config.toml
model = "image classifier"
dataset = "drawn human figures in many poses"
train_examples = 97500
image_size = 32
crop_scale_min = 1
horizontal_flip = true
color_jitter = 0.2
targets = ["top"]
num_classes = 12
arch = "xception"
norm = "batchnorm"
hidden_act = "prelu"
drop_path = 0.05
depths = [2, 2, 4, 2]
kernel_size = 3
stem = "deep"
widths = [160, 272, 480, 848]
mixing = "cutmix"
loss = "cross_entropy"
head_dropout = 0.2
init = "trunc_normal_002"
residual_init = "none"
optimizer = "muon"
muon_scale = "match_rms_adamw"
learning_rate = 0.0024
momentum = 0.95
nesterov = true
orthogonalizer = "newton_schulz_5"
adamw_lr_other_params = 0.0012
max_steps = 6700
batch_size = 128
epochs = 8.8
lr_schedule = "wsd"
decay_fraction = 0.3
final_lr_fraction = 0.05
warmup_steps = 330
weight_decay = 0.3
adamw_weight_decay_other_params = 0.01
Rows from block 5 of a small image classifier, named by matrix and row number. Rows with one number belong to one channel. Each number is 128 + 32 x the weight over its row's rms, rounded and kept within 0 to 255. All counts start at 0. Numbers have three digits each.
After each channel's rows are labels from the 100 images, of 14976, where the channel reaches its highest value: "responds to" is what is common among them. Only what is clearly more common there than usual is listed. The data: drawn human figures in many poses. In brackets: how many of the 100.
# convs1: first pointwise conv (model.blocks.5.convs.1.weight, 480x480x1x1), inputs 0-95
# convs3: second pointwise conv (model.blocks.5.convs.3.weight, 480x480x1x1, transposed), outputs 0-95

convs1.134:135138177135136160185202119132104115111140147166153168122126120073083104162176128080072139087147089121094171154163050107177065101101088116111149139120053119101087139144102168142085153152106126102149112138147137073139091199115157093119055046143105139099108173119115155149119129111155138138
convs3.134:116113160129163100132070091100147068126146173149162210114094135108196166145107113162135164113076145107147176113131144140137121161166148066060134096118085084168121088150102123157194061156165143121091112150100153124169066104157140095102133155062161112112128148099159175116136127154105108108
responds to: purple top (89)

convs1.172:150098160117037147095182106126154107170101121105171112116112122145190141085088163123110124153106074120066159193073102117125128195108140131119108121117115084138112138134117114151104119123157161103096156139148085107140152116152102124145102086084133110150164111161146160105152180128073118139
convs3.172:145138132124115135135158137101061080110166142103175186116170076163160117170113129095109152112097103130133038095115110162130141211124083185160148139185112091087168111107130094082125144149136114151163104116088121078142159134136103168119149150089125105178082135183146122158039160076132177160
responds to: brown top (34); handstand (32)

convs1.121:125165113139098163142166166122128177200108123097143160083139126126115113094149145086138147172130131110091146071153096158141132125116139124119183163153129168091188152160137110091196151130092143169165116090115098162145126073124160123103097143123153087150089170119166137132101167138181178181
convs3.121:065074151112133098188083111114089179100130188127138053126159130133114068147132173130158127075146154128084138110152126173155150135086162208091125121140064132125155078113164148120175075160195081151103176153095154137061132134135119069178084117103102118118060174139109122153098118094079057121
responds to: brown top (34); lying (32)

convs1.132:089154109138109097167107114102093185099195167141096090172147132123113128138091212121105093187124184084108131143037158073092146180027118146127116148193104118156127146240125126140181094195102150096092130104127146110163075127135144090072143108116111122157145108155131140150126135163159122157
convs3.132:124102135161105118147096124125168125170126090123122126114136064114121104041134207200097161133123135201099096161101106059150132140161113153130152066178096151113127125162163103151109149149135115145119149087126151085141122162125123098078108148060084109131098119105130082126132120115114114108
responds to: handstand (40); teal top (31)

convs1.365:123157117084140157142158040091102123081167145084138099107132077107217098149164128127139110107160142152150125121142106130102153169160113112200114134054107197144152106127098158115116166062148108140148093119153199128135156101131142145120088130192144125129136117177114159146137130130074102129
convs3.365:089160125146176111082179089100157069147139154135082111143071148121148139114099148127123129148104099123107146154141137117129185157184145135107099119124153114162140103142114105081069127141098153177147127095091158132113127093095133150142121125141117141163134131161138072129157154120111103174
responds to: handstand (48); teal top (30)

convs1.67:162119117109187111152158136177104118056132104088104105146141136122133100165140144078126050124115181169162093124101097162148169147082168133095142076114142162162120093123156116113189119056120136140181178088116086181125166145126072108138125113067128120172097113129156125122167103108115142180
convs3.67:155189123149142173145158118161097109144126137108105131086145191190144110127099107182125118160131118138169046170088095118115063108090156158130189195167132172062106086105085111160107128113055085140183120101166154124127144093053141151181116122160079127161129142075163106127096129180158076207
responds to: brown top (49); red top (30); bowing (28)

convs1.395:180133099135130123157126158175102178111103070129084090143140133158171114116115167174076167148112084139146141117115160119154093152110097153114052033155136154080127158133125151159142131191140131161171108110107135157116103172142090165202148155075142134114168105143102113135160105131131148148
convs3.395:130192137100133130137134147138160125091151169152132166205089111119082105082160166099142168156132161138115112131215198124094055169145105118151198120115085166178136189141111113130142096200133137145097114150100132092057133049111076090124176151070097111096163146104080074150136072152131101110
responds to: blue top (79); handstand (56)

convs1.174:134119135164185130128158123137110107125184104107153107172131117130157068147093179140135127116146065105083171198167122081122124099121077176165130078147113222185151086158201104144121152169106161155111102078106134127104156131082104130130142094106144131116103123138120150132165095169146200146
convs3.174:140141120120109106140118100161042132170108061063122114118132101148087134124118086147142144110099158151104140065172119153130137130144183136152109139135129110062153103159077052099138126100152154129155111088092123110174073110173158083124162142112152147160174139175145155110153141242122092101
responds to: brown top (33)

convs1.451:103175144117076127105129130151084124112097097140077129080096122125189135149054111069121190105128124153120128090164099125082157089096132194137164108175069095125093169161137175198116150088145109120178129092162142124115204135109105210097087113000166130118095171103127165149148150127148110103
convs3.451:133169130069164075127136142156132219149130156197165182112104118153140160177093156124145154189169138169166169132120134102137178116146098151118127124127142120144101139101160154244109054192164135118105065131122153090149130077070121127254170151140151115096062108171151103140114140113102045150
responds to: handstand (25)

convs1.369:137141154170118111191121110120140205134105139095118144162180124109147166125097185116089120153180128164156134161141171080126114155152124084147144042141164119085117120173128147104180143123133109080128149118094128149138108123123127102133137157093089124198146139119134132136135093121141150118
convs3.369:088182181174111125158187117203121155131174153138087104131131136153129150134181205129128163140167146113165166138169134126133118114199108165117084123090095109099130124166147158127117141124206122058150062145176150175131167116145105109157147132134148167063092100130139169177179123086108161117
responds to: handstand (93); orange top (33)

convs1.96:113151125148140085162165147112127162164111133095108049147131129113190097110090090170139139090163138114104156150137122060133129149149089084115106133122126084122112166093050128133148187115161126158136164167100150147152140138119149186107138075154150112131116104111140128122137148069115169131
convs3.96:162189142121117172096123096161142091135067128143141104154087101144183145147134138158212157121100120145168157071085134093158147138095142147087167133119136168093085045154135138142108186137153161165150123146121155123138159078134119131120153155115110189135164163135095085113104135092134112080
responds to: brown top (67)

convs1.8:124152150175185140153089119102129108075111118080090143157122159165116090167168141107165118161074136116081136097172110114091182141182103113135101135096140069172161117171084142101112106095100170112139127150200190102152103162151149157114135101166071100117120102147137075112073064135119103070
convs3.8:164144073141066105137121051094136165129131105104102128150145066200137148109145150122149097091129166092125031129074118113101093176118117179133123098106132127117116137174132178112082162114052128183141140126132060127155181119167140119188094130136140109133181130158152120100157113132149156083
responds to: purple top (80); handstand (30)

convs1.35:079119130101174199131090122127095110136071092072137109073109124126193112103127112149105122094129114155134135174128150129132147143108126150114158184124133150182155114191098126088118095134146157102105124126101188136143149162108149153188130119115097198132069194135136113161136082169154136155
convs3.35:061120156143141150114077113144124125138113159155109089168193107099151176145123147084144176077126153131094134128167122093155183149103136188121106112164140132206125157145156069128128145111109148160096088108132119087121173098132133143125063152157069158119167099122146156119195141099087125204
responds to: brown top (71)

convs1.99:136130106125109057150064081178113138120148140149075134102123143159130075180127095150190106132140091152140156117095144112086144131143111128141125154150122117100120086070147106153164216181125116049078072086103165151140110101145155201139126137142097087137128126085113157115057097079177165037
convs3.99:166103130127145119106102131170062140177120092146120114100153095123164118122192087042109122074157089073109088125139098182181138112141121181128112113145136154136164142132130120128148159170117098115092144123112129114166097132105061104087157109164077109137136146139122133137115106212091073113
responds to: handstand (77); purple top (29)

convs1.469:142097165176162137100123084170099100122102176078110184118122152109164087114104127120117067055150148076108140196149120163158090110092073126145109195087094186201124106136162163084138074146094114163137108137176213148167103152122105131144145148115180161126159119110150119165127177177152109140
convs3.469:106156206140084195142133120114141090109150091157144169134139092114120205122114115120150105165088128119103185101148132101173128146093103128108125107146098135068117108175192166087122135067094147155152078138228142137129142093217127123175170139137136094098088157192172152112117129121181179181
responds to: purple top (35)

convs1.235:127161120117144145132121125103116122115118175172168116163125133166142119151087125145112158143084130128074072189149099121114176163099142125160135105127097153146170158111071133042114147118175126107103107106107129121131133125135095115099175096140133099120138133124137131141181104124067140063
convs3.235:173126156147096159117093122162161182135102147162106040141142105090157166110130102120122156171120090104103058090095135123145165108104096062108141054106102139113146155096092099194160141134113084120117116126133148100106164082110098130128147139152166070112088114053140139190142095121122131130
responds to: purple top (82); handstand (37)

convs1.236:118129080106149116055194123162113155081114157197124186069130111122134055148163133181090103095170146169147104125102073151113064095134116122108109161118108083141116162082130162107172091139123128147197140126138097146166107102121109119125100106150122108153096109126120081123145134120135094188
convs3.236:105146132174141069127096156144172186128115205125186133167087171127131141083142109103144141102132168132131142160161158066117129200153190145128088081109177171130130189098213043111155176127146109144185113119137129097196120147146123174115078168119142152163113148118134162128079156096137067154
responds to: brown top (62); handstand (28)

convs1.57:084167156137143134131151149142151118098119110100149151087186124136106151101146163188094095140127146122158160085157139099126150111127189134076067175137151196167078137128148120160083126117081162119116115121128105104124146149119152140160101166120101132084113073143085164199082091107199161127
convs3.57:098151139146103161151148125114074134158128100033116149063097143114145155094118157080069133131128130071176128117096145139089101163127136152136091125128143141121080129122080175126180112127120074120070141087174167121146079103123193160148027172107126111110124157172147128164135187123161160089
responds to: purple top (48); handstand (40)

convs1.440:211110176086139161150108108096129072184197127163134101111130122138138157134137135088118145101173087149172134140173135133135149183095125078156097111088100149091127155127132142078133184156131117092132149185126131089098137164082151154134168134155071119130158080146099161107108122156089133074
convs3.440:068151070111161122138097115121153134112145150111135051162230163141129143083137139118096143132088097109075136131151166126117091167119149139141111100093144099129191085112131105111143107081125066095159141201211224125160060115081171118178118070132128120153120161138134101118171106125095096133
responds to: handstand (95)

convs1.18:072148147126138098136128169128101137179132108109117116126166111148163124097107117148101179117145126151096129127212131138112155143147145125177142143047091094166109040108145104131144094071186132122155156102171085124118109131152117082044183120167147126155110145132120109175184153145114200121
convs3.18:115192152138110172148133109107065146110125177173183164146185145185162107091142139138100126115122095137123126166101162137095137168153024114059135077100152167164119138127116122154092134086093088092089136164116184091039099093110094138130144078179157147123145089147139156151167126173135101165
responds to: white top (36); grey top (28); handstand (27)

convs1.107:162110144135085129099162116091134161115116155084151120116132118142118143103101150122142119145127152134133141164124109115129118140118122123145136113109133166169130106068114116081149117144162129134172152105073230080165140132099118165088143137116088130104111097144131105175089113114069142179
convs3.107:183166141126142134161113096096143130165083133162091145148106119106164176115142110097121090222097141099127149143119143120117127156150158146140049097113102130128131124124124121142154128093138150156128100148079119141135119101137121091154121138070163193158125154147089149112169122118123173118
responds to: purple top (32); lying (28); grey top (26)

convs1.162:116150096103152118120101136125153131105134121154143141131071096205119155116103094173195085089155200100105138138106145102118173081080157132168171136134038120149135085111134112079086181154100101177070087135156140130179129125148135148112129124173161117094076145128094142119133094174211107141
convs3.162:108091135113146136095057111121128130147086121118135104122089108127112114138089032096082103069170126188164088100179142094120114119115123117111150086077181150118117158123205096081108109174108079111126138109070142109137097159090123112159093104089097109154116154111139070122145163119112125169
responds to: white top (88)

convs1.116:090121106106168134126163134109189111089117100162168107218089133137182134089106111078105125087145121147120185132110135136169108133130084135152116177092120144185104144108075141076061144114140135118126182177180104137216148121160150201168112092133190092084108169077133113152113192166145136122
convs3.116:098100096138115080127183047119130091179158130151132076113116131142175147075112096138141062166119142166166174129165122134165147124106079150087163111151130138171118156164125124130180127146157118166161104068084130107174147121125140156112074131121160181060148130141146125117107119147167098058
responds to: purple top (45); grey top (42); handstand (40)

convs1.439:140190170145165107179092158128068131126157108143181139146074143129117142116116106131119134140117175078147133168135114096129171175125133158150138109067157105118102155103151127102186170123114169127140172147153145098125134139088141205112115146115129126089154163136124205170156147111126095123
convs3.439:160190096142196101127125137120151193142110099138153119128180162116150145152107083080078169126088104161096135149129125102110112135109108158085081120113077110118168112149098078158166130108097167114107125150122159142151110094085158162173121124069110148165079137081115132110109082127083080124
responds to: white top (41)

convs1.250:097142125141160142165164112167082153127124158106127166135114113074147134150101122117179156116092082120100134182099173104134090136130157142120113134064172101158123168120062087111149113134115179165117160117150109177142172140230170073119155145127150112173038114154150200147149172119101143159
convs3.250:166114084107121158163124104089102143160138066135171106133124136164160102072151094070078126149173197148126113155107157155066196080115121125139106111078128091108147086137131112145127100152102161116169099175144123132208030109070112133128099134096103096172115109150115132104137145063118152150
responds to: white top (30)

convs1.383:138154090114105160155135133182088131134145168118120133089098121149169105107123176127191044193184133120159094119072087161122128152189090129126090080139165177132102125031133130105091151117131135159121130113120105155046167118078101151149157132119140167124188144147128140104131147123131062136
convs3.383:114155043138131093113190138104163101125140127184179178123112067158116136122096091126159034146173123090081111115158135172070106156115205138134091160163106153127104159132169115090100155132178096141124124069116119141130148152125126184101116103132120156133094136105110162115093082192137112131
responds to: white top (48)